Rows from block 3 of the fusion encoder, named by matrix and row number. Rows with one number belong to one neuron. Each number is 128 + 32 x the weight over its row's rms, rounded and kept within 0 to 255. All counts start at 0. Numbers have three digits each. After the name is the row's rms in percent of the matrix's.
# gate: MLP gate (fusion_encoder.blocks.3.mlp.gate.weight, 512x256), inputs 192-255
# fc1: MLP up (fusion_encoder.blocks.3.mlp.fc1.weight, 512x256), inputs 192-255
# fc2: MLP down (fusion_encoder.blocks.3.mlp.fc2.weight, 256x512, transposed), outputs 192-255
gate.388 101:106196072109120172159142151141183179108129106098140149134133146156120134107085123132128167124148062114185189142102117143186081077174114146117179101102102115121160145102123102115091138147165137
gate.389 104:201122142113127183076162151143092125152159077157150162130102192107162115157124134122073160138097105112176178145088136136139136143082137133119066133097134139158129121076070184099108119155107146
gate.390 105:130125125071111092083133152121130178107167181135137154151161193119186128110119169120090144175079116135117140156135129126154140149103170154138108138141065129110099148122133126146107093147117139
gate.391 087:098143158122070161190146183122136119071158129116125124117127118068146095134095141115100146115176120113114128143179093187138174106068132139124091137116102111159092154151136207096131120153163136
gate.392 089:070047133140053084152107148117132081141116145081142117141127158110139069132122133064153069206133132139139117102187120091177117130159147138133132072162195088107165158122104158104174126139144152
gate.393 114:101197125120099156104107120113098118119063167162157076074193167155177124131159104102186087152100098119060167142094084091122114115178080138098084131122120127077084198157091166094145071160202144
gate.394 098:126171109131066132118097138113121091123138161129142105121157096116116145156164107196099053125193099173103120135126143117140119110138139161133102127134149164171167160155111111176152125113046145
gate.395 113:138133120108131155055072181089118098107105116110119134135164120065076132154159104143172131164120157077119111108109169147136158109060165130068165170188128113114107170132113165126129116133163111
gate.396 094:139099099081119129170133141133101102153141169179151091132120114107129167116168112129202117076183121112122130186087170106167107144085118103129158132117100144136065169139137107155123134107175096
gate.397 095:126119077146110136116095175172100146152176149117145075140075152105199107168158126146169100155141172155160132101043163171130068119146125134184104102088181094078170174090129130107135143142170138
gate.398 103:132132115058166099156142153148210144084177146133111116094177120109196107097130096099047136179121127183169065152113152123145065120125147166105114176139108148103167104135090159141105184095131092
gate.399 113:117115085159124132181124075124080071076143090152170115118115145135136105073171077109088131146145106134118143114109143121134123101056172147135149155141107096109084148175143090155099065138121130
gate.400 081:141156157138135196076075111118101095126100087108146089158103130127126137096125095129093102112127141162121129118158144132083087169148120112115142032106136060127159130163143156134157128121042142
gate.401 114:118102094108115053082164166147149167082163090120130141072064078054090116094167153140114150136150127157174172162133116133152113137106149195163126148114115123077153114096153156167079079125066113
gate.402 102:167048135155132103110125118111191129104140155041175114146141148120126119127065066148148116163132133133152196124055110161133193119120176088075168151143083149144131170103065137116200036130139184
gate.403 079:125175113114130193141121109120123133160128134095126093210099164132097165131136095154107090120149103188208169149113203141159122142135105088182181144137117154138116135074053186134118086179130092
gate.404 088:118136180054122131115106149147151150157111100099121086152142149088112101111164120163147096165127119150160156144182111092133129111158145160113111115126095199117110143102121131155126131115156098
gate.405 099:114103087089113108091152131140156172150120086180102135160145127127139114214129130134142091083091138173172143112091102136152105110141153126097112122210053112143183197079128157135119143128086121
gate.406 090:129147152142132153148096085156102154097127122118132153124158139128166116089131168154124091190152134116175174141123118110138125139118149110115092095103131111138094154134137162198103143142112125
gate.407 113:079124167158112156108110126216131148101124122112106095136104135171132130169098141136126170153073103145168153119130031138061144111136133100132196135098121172086104117135142135158153122121121130
gate.408 091:168162165068128153091160127050107157111167133080165070138155102126097142155146059113156110144159123161113119114184126132112072105164156196145123085133134141139173137162191073172129190182088058
gate.409 113:109084120128123115151124115104155051118105163068111124105120110121154126191146098182109042094094129092125205170148148092150117115161121147149123090184096134171126117082144139113158120113063120
gate.410 106:106158085125089092117112118148145167116140205154136132115080128170146139162115187127139184128145134089098158117105064077137139114077162177129140139154141131134103162153118069143175087151104112
gate.411 091:126152124111086133171159100157114113118087140104196132149138175140113198148121113111086127124129110161166132114196120112157083117145149121104201145115108069086075133090105158115188127160098106
gate.412 112:108141033144086133142165106116163153093131141142147139065172156151080104191171119158131166147069138162113149109143138139120074128059115106118084144112115105109132120096112113093144099138143126
gate.413 104:120158151136149143108132156112138129172197141079153075141191116102152106171149072133203076121148136122131127157152117141125104110130128161149140101174093105177080115115121103174091084099140146
gate.414 103:118125101115116135135134126106178123174095113124169097121148134138112128100129123151115161092085187169132098102087142152164088171091138160089134118126082121100057127113177148150114113143171152
gate.415 131:161110108202116139106135077171172144087111116103118186149109140070179055114150126103111063128079097156145127155064132115164122121120117161147140106066092124125143153165194100161123150154138068
gate.416 082:120136149083127151125138163141125183086112146140100115104147139150115141147137109168134154189140128119191174127121113056117175163189168126099135186095075112155113151124133136165096071146110117
gate.417 091:155146147105097138179087145140127156104129145132143086196145140135101119135122116150128127174160144110110156113138132138078132056165127117136217113123086144161156143110142141096123115086118088
gate.418 120:088126087057171118153123078180149135128111153095117144060065112132142114143080127170139119132151149119133116124145124102115132166060127142147135115168098145122133167160099160094140113165213082
gate.419 111:066094083165210144088193064044139143120130123088167146169167182085054124137142086141150138130162153141167166094124124123154148133166093103146133175118114132095105117075173126181172150134130132
gate.420 084:077162146091135069135169136144107079169104134084158136116149110137038063165156153172138145137152156074073071135102155141087111117137109159151145132099099105133156182094104132194154159129170114
gate.421 081:144114126107114187107138074126070145071156131119116100147146112140119141108101117161103154180136079093146118153178081149121131102116224139168158120098137113163129136142148101133117088178105101
gate.422 111:128090127075087134119091124088177110131146113136201031102113109176156133124113112123155078170143160192097127103124080146089121123118161139115203128126102112097162196170192105119097169187099085
gate.423 105:109110177159134113100065110052127172170151168123172129173150127091149146099173114150100084169086133168162177101125124127137071137157165111144196125135083063112171149126147146125121098107091140
gate.424 088:149154160117120149162163140097127092120075120097135121129110144188185145095112097150120109184145093082119067151141117137091103168137128135110161138161134107144125047069134113160088107146196070
gate.425 089:111134158173176152169139138088095139142103154145104155099175156123116209117167097141175119118115112130142164177121110159111084088059114106141180130159090105095079168133093132071093076110137078
gate.426 087:178130094111114159132171143143156158132106200192156100156196123168165138151155126136143185142088102122154093124140143146169114112144130182100073121123153139077092108146154119125140147191093124
gate.427 110:136161164074098156138156155086138124098073104193100119122160105153078108117091125119173099110103144148131154129150116146110124108117159111139146141174111101148063099084109099079105148093101066
gate.428 121:111105141127153081095166062118127130156136194123125118158072102140155078179106126130136120155063122124169175083129152053135088102133197100160167126116123157129114079104102178135144116118163120
gate.429 092:116121105130110157112131123106130148151110141163131093087114200183102076103134085147137107197127135122113128125130123117201077141060179113087161153190144153131122136140055164110080085101151146
gate.430 100:115094137092112132115131152112142126114115064154081152138080153093152090126084129140097143130150106130072069150137194131143083108108137165169164110095109132077086154102151138079100086107094147
gate.431 108:057085101075109147153101129128115130076066129120114167112174123122081113134127101127153141175131118137149141135091103098167084099122147127147171165174086143118035124123134131126148107161144113
gate.432 098:080142120117118163087080121111119081187103116160097142113183112123105129107154047096112164107118120110074152121152083125120142119104075227141171185059054116102160102132135110169138078186103066
gate.433 095:130075112179152133120141207114169106139114099123136124121118112073094093152125097219092146133124142107033099120134154208123086121119107050184117098101102124150103148155101159081100142065130100
gate.434 108:094134092093133118146100159094155086098102114099116127082093123114149131158158118141042180141176126156106118123101125101129111125160146185106138102135069155148074071138081152067141130072147099
gate.435 077:108091094145105148097161077119071143132110093115136096183192172171141107112105047167137153088076125084185137133122078064125116085090134205134134094122121113132108150078107136126121107186101102
gate.436 100:159146143108090163191139123135125158173120086117105091140114168172125180136140128142109107179059157101135098123166127070159120093072093117081092139105103167056173083100140166182183088079164133
gate.437 113:061151129144067161119133069091177135129157179123105123074169146162118120118113115204104117177142136098129147134101083163106154138120123170123172088139083148121111138195120178139171126140129118
gate.438 124:135095155143111186118106106125215148114145132141112138108086159087165098096118135152180099149072124113156112142118128123084141165127091148205143139132184126171114115141105121095150115139186100
gate.439 090:129118120074128197180092110098164171114099144158138143152186107095092107104212082130152113133119141142184165098054171159126174149128182141147111223115081106113134143146047130162128176074132051
gate.440 116:089156111044098114109122124148058102075073160188123124161176123144072138115138109152160129096174127117169083084123140114084166151141124122141195124161088145119024165143108139109102077136115163
gate.441 080:109106095117128166118078135142150085134110149136135113080096086122141139176142130177089134123129112108122120099108169140105217067090143167109163130111115115115222090139114158120067162130123124
gate.442 088:179173146091103212152119162122129157143120119102083126097186093080152065160139114117137096138129121178190144115171126136107116159145167135131144153158146072097159177179082128112070152168152095
gate.443 106:134107182131126144114126133128200114077115167146134141131143164180099097083101120128118145165138143111170182126099060158105114196094130137117165119103157095084176131126190154084125108156126101
gate.444 099:111157054118073157080134145087115168064127117081150088133142181038130119092098127074163141101113113115115093131160158183151166095110128130089183156151108138155163168184123134162121136125134102
gate.445 102:136148102149121169165128117122157118147112142035147142174178191105151106179124157142149140111152168037088132171087137154133051087150132129161139115156146118097165104130139147161141134141159155
gate.446 093:145189194123140131153041112150134076100114138100119160194156133127086084097130102121104135162060134102132137133143151141096079152180122108137120156104149107138123160086165078146086180150120123
gate.447 104:168181113078127107107119116142131130110186118095084123125197144130045138123103137147088168158087146136173158095150102168181140113121089092086135086177140169084113114077098150072131158173114138
gate.448 117:121139087126100124147119120119164164080097098089151092132151078092115081124119150159159149120111137102176089119106081167154141126135105097148205131108126105127139137134135164102147102144149158
gate.449 096:089175103113092139111092115092084133122158074156161089128128165096137130140126067046169091199113121155153109076096094141103174141151202075127157145190113096124136148083114193116141159172143105
gate.450 089:141120150083133154099158110093125106071169099177141034105130136087144204161185116106117097155082149126060091124116124115086089118150135184126142103127127109102166092086134181158079128115137103
gate.451 087:150148187045157153157113155128129111138143100172132066088154137097100095168121155185061154174085160080109115127185128116165114171158124114065089125099079170124109121152171112189138063170167116
gate.452 098:110090117137104152096110128137096090105154138110183130140121140132109139104123114140088084121124107157114160187090134076074112144111140096089132119206162102093118183103150133152027104089113150
fc1.388 096:114058183141135081117111152131125107170139141182078098114113111096137130140160144133157094065129205123084087117141161163041137126120091108132109174116098157097140123149155122076133126094070136
fc1.389 103:165129083091119124144184118145098109153091105182167229127064130079170100152138117088114111142118143135173147197134118182076120070133130083143106168117104108150137148106112090105062128129131163
fc1.390 105:196196141139102164101104118117146057144105173125112117118132110155146187152141059138120133073132133122134097141120149107115113106088136112078101120083197125195144108115165126113175201102125206
fc1.391 083:140136145072092185092117101115143091148115107171121123114141120184124158171117220118091148110113122083148108138097171121177152168180122063128202140142139103152145110157145090190150134107132136
fc1.392 091:166163095088172165120118136144131188042131097150139110059135131197119177116099114168096137081134084065185105137092146175146070126093125083135113098101053121153094138094129155182092166111105133
fc1.393 107:115128184142179083093136082123058115128148070161119155123138118124138125121114154156136204159123110158143108145138135094112123183123160153106171158200160165130151130130110121130104154093065166
fc1.394 098:080116092070068144142133101069100119124140169121106124074111127086163132180124156165108105165154089110114110151165100127148121122134083102079163126141056148155166194154117218106107128114097160
fc1.395 114:176153138133118102130151084087163138151116124121119118131130122116180142118096156129080116114134089150122108090099107137124058163156147111153106094107121141089158076152115153153119068103134101
fc1.396 098:175104113140109116094154168112105051172105043131135140130137105132151107155187175135158120132187134159073118126070180135207157102138125111142155111125116145160146136120083098119151195084150095
fc1.397 088:123168153174106144094110182136066126069133133149110127116085146089204100144139108128083118176118118145147099081099165128130123103128118121187129100082205136101136162189107154129121150134136113
fc1.398 106:139146110065086150215147137179104150167137147128216087168132103143156171146105136102135129156109122134095106093128173138137116138156141175139134157165141102192153113112139106114153163113161195
fc1.399 121:166125054123112154113089046143129073123131099158144120131117144136168101096189106184102127168122066146165104112143117109116151146111180183138143183153131131076160140098087127171133105130095134
fc1.400 082:126149139111146160116116120107127145120104136163136092121138151170179107145094108066159085131137145194115128118152122119133120110141119140174139118120117070118118188165122100168144146093100121
fc1.401 113:123076110089147076145033127222159173123168152102175127094113107112119181150144155088095162155136107133135162159175155096190091142139063152136075107095104037121111156137112174142159142132071112
fc1.402 100:074134153120137140123149146167087146128111153182084136178155130100191116115128160078151123084129108152128053164158165102104069131103099127199127113190200153120103103137177097108092145135155161
fc1.403 091:076079146122123117087088114113132122091075153149130065122166113136087110142118133081106161103158141135114162121183098115123056163155131154161149166100072052134140135170189085132125166052149159
fc1.404 088:106151136089109134097110097122158144113120128117091159141101109094114129140215157087158076102077148122097128156129151094098160158135127117147080156079139146174191092129074083155115169101135135
fc1.405 100:113119131101133126070122103145116114131070067112106161088140136111121091120054119155157166101103116106086142120131109121188147187117156104116123118103163076103164135108148129110153153179097167
fc1.406 090:118118151148158161170169116175144141130108123114134122060138101090152113085119137153142139203120127138159147110139126105141112147080168114107109073120134145147044129171193112201067150099107123
fc1.407 106:089158106157064088186164112190142129070097125110139027154129164161104166090145182142110157159175152155160160120157063160137139160109122155120133191089110175106115125140084134130132094151118135
fc1.408 093:136101115145094173104186105140171119067125095159159178095145091098080122097102093119117155135157128149160153173119090152171170174051149104104124138139165080146145098106109105142096169143067107
fc1.409 128:163138111156126192056144168119127134138152153161153137120139164136116118091089135118169135142161140159145063109070134124145145182104085150115154126060125139090133170141121142131054119024168113
fc1.410 103:162132154135122143115086076110103105122150133112141128106142137139108150146138152116098104161193139130140090150101097169091107140146136111098100178202102086159115133139154194076183167158133152
fc1.411 094:137133164098096141111129125166165092117054107105175168149132101151141177186111099051129186078153090125185174069177124084138141153132080135149085121153158089106146134080150151136106089150165124
fc1.412 106:151131162112107116078103121153116165137097117171102143121115128090148144115071094122213089115200162132129099127094146138096171162195118147100179133138102146132113156097140092173079087164105121
fc1.413 104:114107108106146148114085188096113107092188137098155108074178081106124197091163107136152125134161143117068173127093187106095159111125123126117133116140083089123103104095158110207136092108148078
fc1.414 099:092167185042107044103135112125081080136128126141076161113112086115161072121073176131092135157145071123140140125205200100139156110112150084069158117197095137132101110061158141097069129123160173
fc1.415 115:151037130101121109150081116185155058137195147169115126104092085141122131122056110094151168107097102152158115107127101120173092101158116104158148133150080185092106205162078073128112170111087147
fc1.416 075:103147139174201127106155069142160142124148169137118120154137119118133095123126119074118086110104085112165195112197107075137110120113107198069110104133107133129149106170087139152124036178137132
fc1.417 085:127106180099143078090084167078137100135136103167135115046133102114101134102047152135083150144116131138136116116139091100085102120163095074118116171164175085152133134122137132166101131174102134
fc1.418 120:122134108100165131137153085120189155135121192100131090050129132102144106134078108134088130139126152146155138126098144101147106127056119158110189087138103164105114169146118166119147092147178047
fc1.419 115:149128168097116159107116196199093171128047121175103132146118119133148137145116158102121125096083140127102126162146118155092131151072166124149102168128126070119167180188117083124108156164127115
fc1.420 092:071138117110160072164140127085137086106135120136196112104088127159147129149136167162136119187102091104129110140131092156096147128154133136138091155142115094147129097087156168106148130151154118
fc1.421 072:121097097138172187176168080127095119077125104097143158150154078138163111131103160182131122142159095144151087071126111146123096147120171104162160123131144099105139111157098133167058118166152140
fc1.422 109:092144093099147101106167115106077059128112119157115146141091162097142114171191146141078071123155112106180161101111144100156137140123162089127125156104108189116081093127126134166127108158149113
fc1.423 108:091108168185146157098112148117088170154141186120170106171112085141140126116186127119093123160106147171144180101140126111092145149142147085148170187114095107151143131123162136137102076115068130
fc1.424 096:087172113162127106169166134077153137106069144091150128103120110112188140105147119136142149154152187084135128136086064163088098128117073129112158130139120176094115053111206112143093117145191116
fc1.425 089:144074118159138178167168165119134132126103073125124205097102128095133139111158135165079211113079125108072145108156138112106126105155147121109126126142127144078072168112117116195114104117082093
fc1.426 085:081142088138127122125089121133106106146144100137074142148102162121076114168133103177080138101173122161100138119125121142087140122113162100154168059142112117156173121080112187168110098070107140
fc1.427 115:105168161186106165202160072156123135115088076163128097171129104147126145100126156098180093082147120117052142115110131181127155135136165090167156180112134141209091152089123084119122103093127066
fc1.428 118:165113178108139102096155140174179082151148061164124150109098112167163145126096076098091136153107096126162105115100148149094186130121111112101105106119067133103117129157121140068111104140134187
fc1.429 097:100127128178095172123109119125108144121124153095181135153098173116134125071175154155147164137157113132032137119124149121098146128046134130110140114162139118165171130130120100105122120166154099
fc1.430 107:101125180148107093130115092132121134161146163069109078159155151170111120123172091116165200173142169166145159098112074142158137150159151189077107166134127176172166128137133150122103143136137124
fc1.431 102:041127142078111147138213130148182133141084133096092094166184135120116118110148140141112121106130130133155131191051120153178130141098097113130121166130150182152083094125171112139124135136114139
fc1.432 102:151145183159124111057057077131129149171148135114166150102085088126093118179102092140156200119119132133156125142086151118089125148157125183143141144152169175113097130208091156133108133199091087
fc1.433 104:115084130098128169122081139117073124162124155149102096112133133136132137130162179127105103102126157160119110236154047164133109088069117128147144146120081125141129174114153156137106135086107112
fc1.434 104:124115164094194173080135169059128123154196152123144139088125144142144076181146093173140187169157151142136151118093098096132101140145103171090080094150081131126161123128085144095194146097137141
fc1.435 087:084125144165121107132182123097148091143100127163114127163150159131151123117150086153117172124064125145184084116112095152136112103125057128159087141170118076103182172147146119116072085091089140
fc1.436 113:127146085207120161119081101085111157208151062144084116133101166128163188133136096149104141095114104113108168139117198139075147158070162137141129090148127098106118139047122141177132199090121134
fc1.437 113:100124148110162135162155116199150133133129096174148126112193102131142197107118167123129108126154187122148127089144154171119117142146142141161112143086077084061104114116126093150100185179075118
fc1.438 124:158129146130202194119109110134152139138118123128117085139112140091156077141146138100131116195129142127140163084131112092076176086125092128185166140139200145159061136079108166181153105055189096
fc1.439 081:136094147162111138143101098144129117065176084127118104124142128161094126161114144135145156148195149129126079160170062107109072132175093125169154129106182152110118055118175135118131117130137163
fc1.440 116:150105165144149108139103100090178133139125143082107179112090171106177160142152127169117120126130150112123127169109100182136131126051097119139114152147113110143152097070114167104117185134139151
fc1.441 078:147147162183077135094136143101118084170106103071176138162126140086116053205146164181138065131171104139127111089085112129115176099154196142150123130144111127128111124147138096153110127125154141
fc1.442 085:111116087106061113165149109119155134086118097143137103123116130131203094133127125141174200084104071094122151155083140171126117189156152188152134140112114078138049125099081110080128125127128152
fc1.443 109:156177138098176155124131135161172102140112165135171080097130142122219155117103118079161091119077181145142139134144099185150117117122163100114173142084113119100190181141061147114128134132108144
fc1.444 095:142147146132146151110102121181169162126099080066118069129156064071112132094117139064146139146087139143119075127132165181195130082090135170149114098120155116117181171150118150136086095088096102
fc1.445 088:160062141127133158174068138147137163146158191098155139139198130102164125142143108194156089157160076063146140130126100171180122108120084166085120084165157104083119110131100107113126083117115148
fc1.446 096:160091059103138093110120184111085164172154139166157063040081188169151154120112172124170121069216162144111081139105129115125115121144149112153130135150137146122122135170098138142146120110093103
fc1.447 099:207151114132165144133146098151134070114129106163118124098120118129104172127094069111114182107131148133160149117118145169203152131131136132095102128136095130107113167083110123135159108162149176
fc1.448 118:171085111126129114160121157070101116127101122091162170118109153122114182173141082122115177165137091148105174156066117137163115132111089140157143125202180148131128115089130137071138118108150180
fc1.449 097:134031094093157116197146151159111117135114119109090112063113111148139150159121173244099122107171129109143151155151118131149138158101130145094070101092130179111109154169116075115151133161111147
fc1.450 090:129131132054129106115170137190120125143082125054146151130146112145139115079168092097123158093197187084116143171130145041183156061181121063071141173131129112146149158122145135114092124142136097
fc1.451 094:096075135142132183133151154160127156129131075141150182157146113089116098146143096117091132090134147125119147155132093189159125105125109130174108146109055122133038112151105130174113144133108075
fc1.452 094:170132126143156156141147078139148157139135108190093096121135102093153090175208134175135134159140152115167109069128109140168121121133163136124153111068052134137176098130119114081166107098109100
fc2.388 099:174167173168121106131119108085144140133148082102068159135143086134110123097114117184148128143211110134153125156160161124201111160101131117156101146134121151112148152159111145125127079137160112
fc2.389 098:137129174073181136137130175091159173112170139107162116107169173133152106143099145152125106124153083115144164082083134169117076159161103137118139136112155124091064138132162122128089118145179165
fc2.390 109:159075119116106193166175106186121152066067106122135134076173136158172166114159141060073116195170093114109113133099169146123131110149101134109104073166165125168095135119122092150082114111180109
fc2.391 089:101161133103089112137127083113132137130115146141122110128165074142144126106153104135127163156146014160188097106167161158145146054154060119139067112185091162149146125120109182161162118113131072
fc2.392 093:180153107150117164157070151105129052189139100109135117144152128128084128178146115097150119174121135157172138067118188117094142082074109124151176117117199160079136165146131106108148149110127093
fc2.393 098:140064142110068130138118127163074073150113145125155083090174105123099156151084145083094101130145187176113160099182108076158121146138174175088112094070107135101179158131120142147105128126112157
fc2.394 102:134155129109125138130089204144140139138150083145106090178111107099097124107099114103160107125137125085179157068149162161080109173093146170175106154123099158074142149106146148156144133174141091
fc2.395 109:205047081099104101139100219125144127159137183164115140145168165140128143117120153131112121114128098142074145139115140161071122147156092104094116161107160143155102110087131115103207105143147154
fc2.396 100:125116071117154077120106098087102130184088172144095145114120096090173123155116157131130113138095146062124119218116112156093141187133082119117137149159100132076154107163191057147142125126094104
fc2.397 093:124114189088159140137081150142128129128139113147159147158167193113105086103124115062092143095095130100101110132091090115152095120108081079137145143240127147104097112107083170104139171142130125
fc2.398 109:143136124124144144145086072109166079155150134088081178112059150136124158119103119134135136156217095112122151143149116130176158163078135165208080146074092158148130128144083129159107098049101106
fc2.399 105:103059109119147120102184188148106110079087131156122112062103182107157167080111084085128094056104118116130187097159144146150143182157197080181133162126074091093131169153143152109155071123139169
fc2.400 089:124088157175187105128069156147126076130087148158135106135128182147121143126126160149124205127146112076146102121181138135123124156126196127069089119138148122108150131117114111166096173169145085
fc2.401 103:079127139135131107059154145092177151093151180094198082162122132111113108183122117217102089145161148178103125101105095150152125131095116113120097111141122107159101183131108117125136123139139146
fc2.402 102:174074148129112102113160147107113152118148108077091080170185097095161107163134138132137141146145098126129137151087104100098108137112204159098175221123147106132075121175125149088104120156129107
fc2.403 091:130145151101074090152148105150102172116132136093078176137089177091139121087088101081083154133191147144139086153160157116095128130106149059154150130137133099188130117062104136131188138061088130
fc2.404 087:151118112139091132122098160090157090150127093162137076137139144150168131074096155123168162144088080083127156048133120167174110131152180148145162105053127126141147183083119148142112110122087128
fc2.405 096:124093112134146203122092151120137085131149168135150042097138167159085166175103139086119125148142125126122134152138158174095136123136132104167135175114091113093150124151107062118134131086139077
fc2.406 090:081154151100176088132076140125165113071130099085146111114189144089095116089134121160097063121093160138098144054155110122133157115073079182143137111060136178108152134111094082124107112118097055
fc2.407 111:127173128142060161121153134097123141165137056133135117136079171108122062161099144125128127134155141159136084084062090179144132156110157120117084094117079080144090100155085126140171130088174110
fc2.408 105:181153147102172176163144101189135195132165123079130115107176152135156107151100149134141109083149146124118138099110145152125199165187093135082175139110200149128117166114204070115103179129132119
fc2.409 116:174116143093127181082137077121129161152177135121143138068111097157146123102120134068112106127138149189162144129112159132123151150159152113120150170137166156093164080123134104157174098109146085
fc2.410 110:112159165129074054152077142124114169102168094157126160154164125159160182177122127146141129096072133142140134186159107069146124143123137147147098142144121157158085146062154082116143050127140162
fc2.411 095:137154085112122101172055113131089115159174086091115122173119149089165134076175073094094109116132141115125109150205126121103182138127085132159097105176089092068112151138069149142145139154082176
fc2.412 103:090136124154171166096103145128126163169124157120157177179133102152154094113124155089108125133099172183111133149131111145132168194131070088128015144110144138070150129136095120135144145123150128
fc2.413 112:111179169113168120010127109109177157134099149182142132107066151157173151142147150053109076125129134107132144132130123118103094132136088170103097149140139197090102130123136158187089174085120150
fc2.414 103:156123107087119130124108158170181072109111085109122136107108145122062103065144149150170164152232157148153156099169123122128087108117151129108125122067045150136139139140068147146170114155114163
fc2.415 127:104167093096163120204145128159151111143154089128163093166161184199073150109107111160148143151107106110107166076154148160100172093119169158088176140170080125135140123093099177088136186164167143
fc2.416 082:152086141125092146161131104143100173118134118188116141179150120140104136148108099167109144165120137143115134154146152182146125142103131110149178056134154173110100158160191135191102108059144174
fc2.417 086:090142164144100114148065111076101137097122126100120149173147145146125140109169082162112033177137177087166158178060087185148127136153088074149167115111098069127155055117105158169130136104121123
fc2.418 143:124129127163105089186129120136094168149113105131174149120083161129130026116054106134191114138187168142103108109134139117124162151117106171175058140153159129102131143181104145131134134152073136
fc2.419 114:122063118126134117119054160079106124153104122115130167156152161125099100130148129124121129134191149147174180101083183091137113153180117112076138198171156168162145113118171145079154126163077078
fc2.420 091:183118146156123116110105092130151077165125135147052113144129054132158120159144090127162113120148166158123137126149152135078135157118128144152133105139099107159124175169169080189058105123102143
fc2.421 078:180143138095140099082073156128087151124142099140146144126113084163135101152040144111116112107142131165143166173105127159135161074152182097183130110073118145118143153071112124200104209128168080
fc2.422 106:109165093163091066122082082110154149105094136153153132118132144142152105098139123169143176134152094156113088122127060137118128125171116151077177161085082089121131148149073179178147107125153066
fc2.423 100:110064161118141132089191187131133038107115157224097114129110112081134072158107111126118140141123071121135082102130124100141111148109089112127119187182114136180126120146151183099060101096123060
fc2.424 097:150117150126114132131168100133129163157085129135116108116068122089154140092110136133138151172127197168185162133109133126125126106118081075134092112159123150174104167144081136142165124125154159
fc2.425 090:087158146122096083174139110117103112144182180120068101189161144149090105191101130119159099165097185142107103144125134127112096119133189087167208159135118171147109138125143135089106126164099145
fc2.426 085:117132112164146068087103179088116101091097124112136140149164138167156115104079126129102107192158069121091113073114164158125124162128145090096152138165124120111086115171121157142160129136133151
fc2.427 112:114129168126165162152131118136182112113176154183161098160120167106078084144121146155116098071172078107117086165177101107126156128127169129204165109158148127146068112139179065179122105128111167
fc2.428 112:185130162113152050144113184123110160148165176149141128179196058118086146109084154106173181153120098076110177167127035114147069141148086140160206092106170109137130137122154146108123130131132118
fc2.429 094:131116144080137131124121086150184096096091159144183165129136081117090087146180111116141143097083127093122134061067134151134120092173122070175164133105178169082123108191189086140160074126117114
fc2.430 107:141126133100185127164128158068077158144165099105122158124105091130114089113134156154108153105170080107179159169116129160127081135146106089050144075094111133122085114090192130127155154093075119
fc2.431 103:113136113183175142009093106161118119144084141138090137142155134164110104117128114148161147097106063136186181094175108156121162144111151146085105115117096146105110096135135124120065084130101186
fc2.432 096:099071126137169155093184169101117102129103135115104155115167113109113086134103129164080110081120122090145114087124148119246108126094127111070120072080125132169137148066146094115155125115123086
fc2.433 113:150205141116099075082135126150114110084087109166096112187099085132126167162139114173186156149099072171121105181140137125121101135122131161167194084097196117175130192102134120078086091118138124
fc2.434 104:160117114109127177119120119136099176127103152110098101166170144125155101134093156175204104161114126100145201100160144238130116144140119150177100096110104119100066098123162185115115107141088127
fc2.435 078:148103140168141161120107139148110164116140122091129145105085096078165074127087054101112167172126105084108114083189117075124095113149194143095143194097150130148071125142141153145103129120110054
fc2.436 108:135080134122137096155172135171169099120150101177134134118076121145112177174085176147114104108096151171138180126068100106144125111133158123152014150119131103145138151112122103160131173092188116
fc2.437 116:172117122155148191105126115119114137160105114038138160167132112105096083145143156090175155135175100091093107100151011116135128118135125167102142123166121091155165109120170108139136102133177105
fc2.438 122:107141129079178096124158128092180103173175175147095113096152086107136110126088154134130187109104100121111053108135113142136154128128112117124202149183182104171134138094086103186128119149129142
fc2.439 093:095160154121132097139160142119160169136142134146066170186115090129125144155119182129105034077091083120172159099063122167127068152160176078099131137129154104091114100086165111139163105173148123
fc2.440 121:090128067135161089156124132193149090132095146072103135113145101090152169121100104135082102097119091149108152114131073161169097122129116144101110128099139186115107187117167145087156137135127166
fc2.441 082:138139146132093108088084106157129142055140137150158140145135158141159101135092089141143176150113142167125143081139150086105090076136159125111161098081127150161100106132208093128128116134139139
fc2.442 082:165152171126148116113105112070105112159120118094152163105148142065133158074153110160095173147083132138098131111136157105129146109118087133110133130127132156118148182203128170190088117119159182
fc2.443 105:122181136136103164126154129138101142130149135146126172151104146138096128105160145126067135114099101094114101147129148126189100133064120141139168117188089126133119156103104128159123149126099151
fc2.444 097:119111124137191122145153106072147120149145078114130142168131117117167123163191122144105148119127082132138127190117083141119098141079151113108052139119109141129148100150107125103086083126095085
fc2.445 104:194078108116136183101148154131153173088125106090111178109139112173071145147139130131162181116107135126118135116148166122156105152127194099145135082044099139076125116148116114170110109141125103
fc2.446 096:092185135150142093171137092070094129191102128092126093169110107186147104085116100099161167126070195120208147158149149138138144123180119104171192077142125166210117089109103143149143103199099147
fc2.447 100:097123099104156167155132053118145090117077126123134121126067071110124211111169188158056131112138101082094164134122127124167111131101142179123119165142119147124110134180105120111128153167098112
fc2.448 110:194097089114094125129092080139100178103118124138103129104118168154126148138130135077075104131124149134082091152123100167173118080114149182111152100122144152141146128143101152179139141148148103
fc2.449 103:147165131162102119154144103104086147133132074145088145123152139149119184092142091166109088145085157120121163133115096179153119110198125130095175093123180146132121075063089142069156150130114111
fc2.450 087:147133120150193139078146101132121135148104113195118145158138154071074213102141162115118198114110095173131143117097071128109099086130210120109152156073119124145097077097154135157160233158177127
fc2.451 088:130118156107091125125070092187106101125108139171178107181157172112111144158141160154113166111149122099088162095106081140117123109147161143060036114125115169127168088120170099093131142084113113
fc2.452 100:146151145080133125151099083069119116125118133087093141171132130133129124138149152138100093125081132127092108152126133101100115098098089090155128147122173148050103063084159146078152161062149165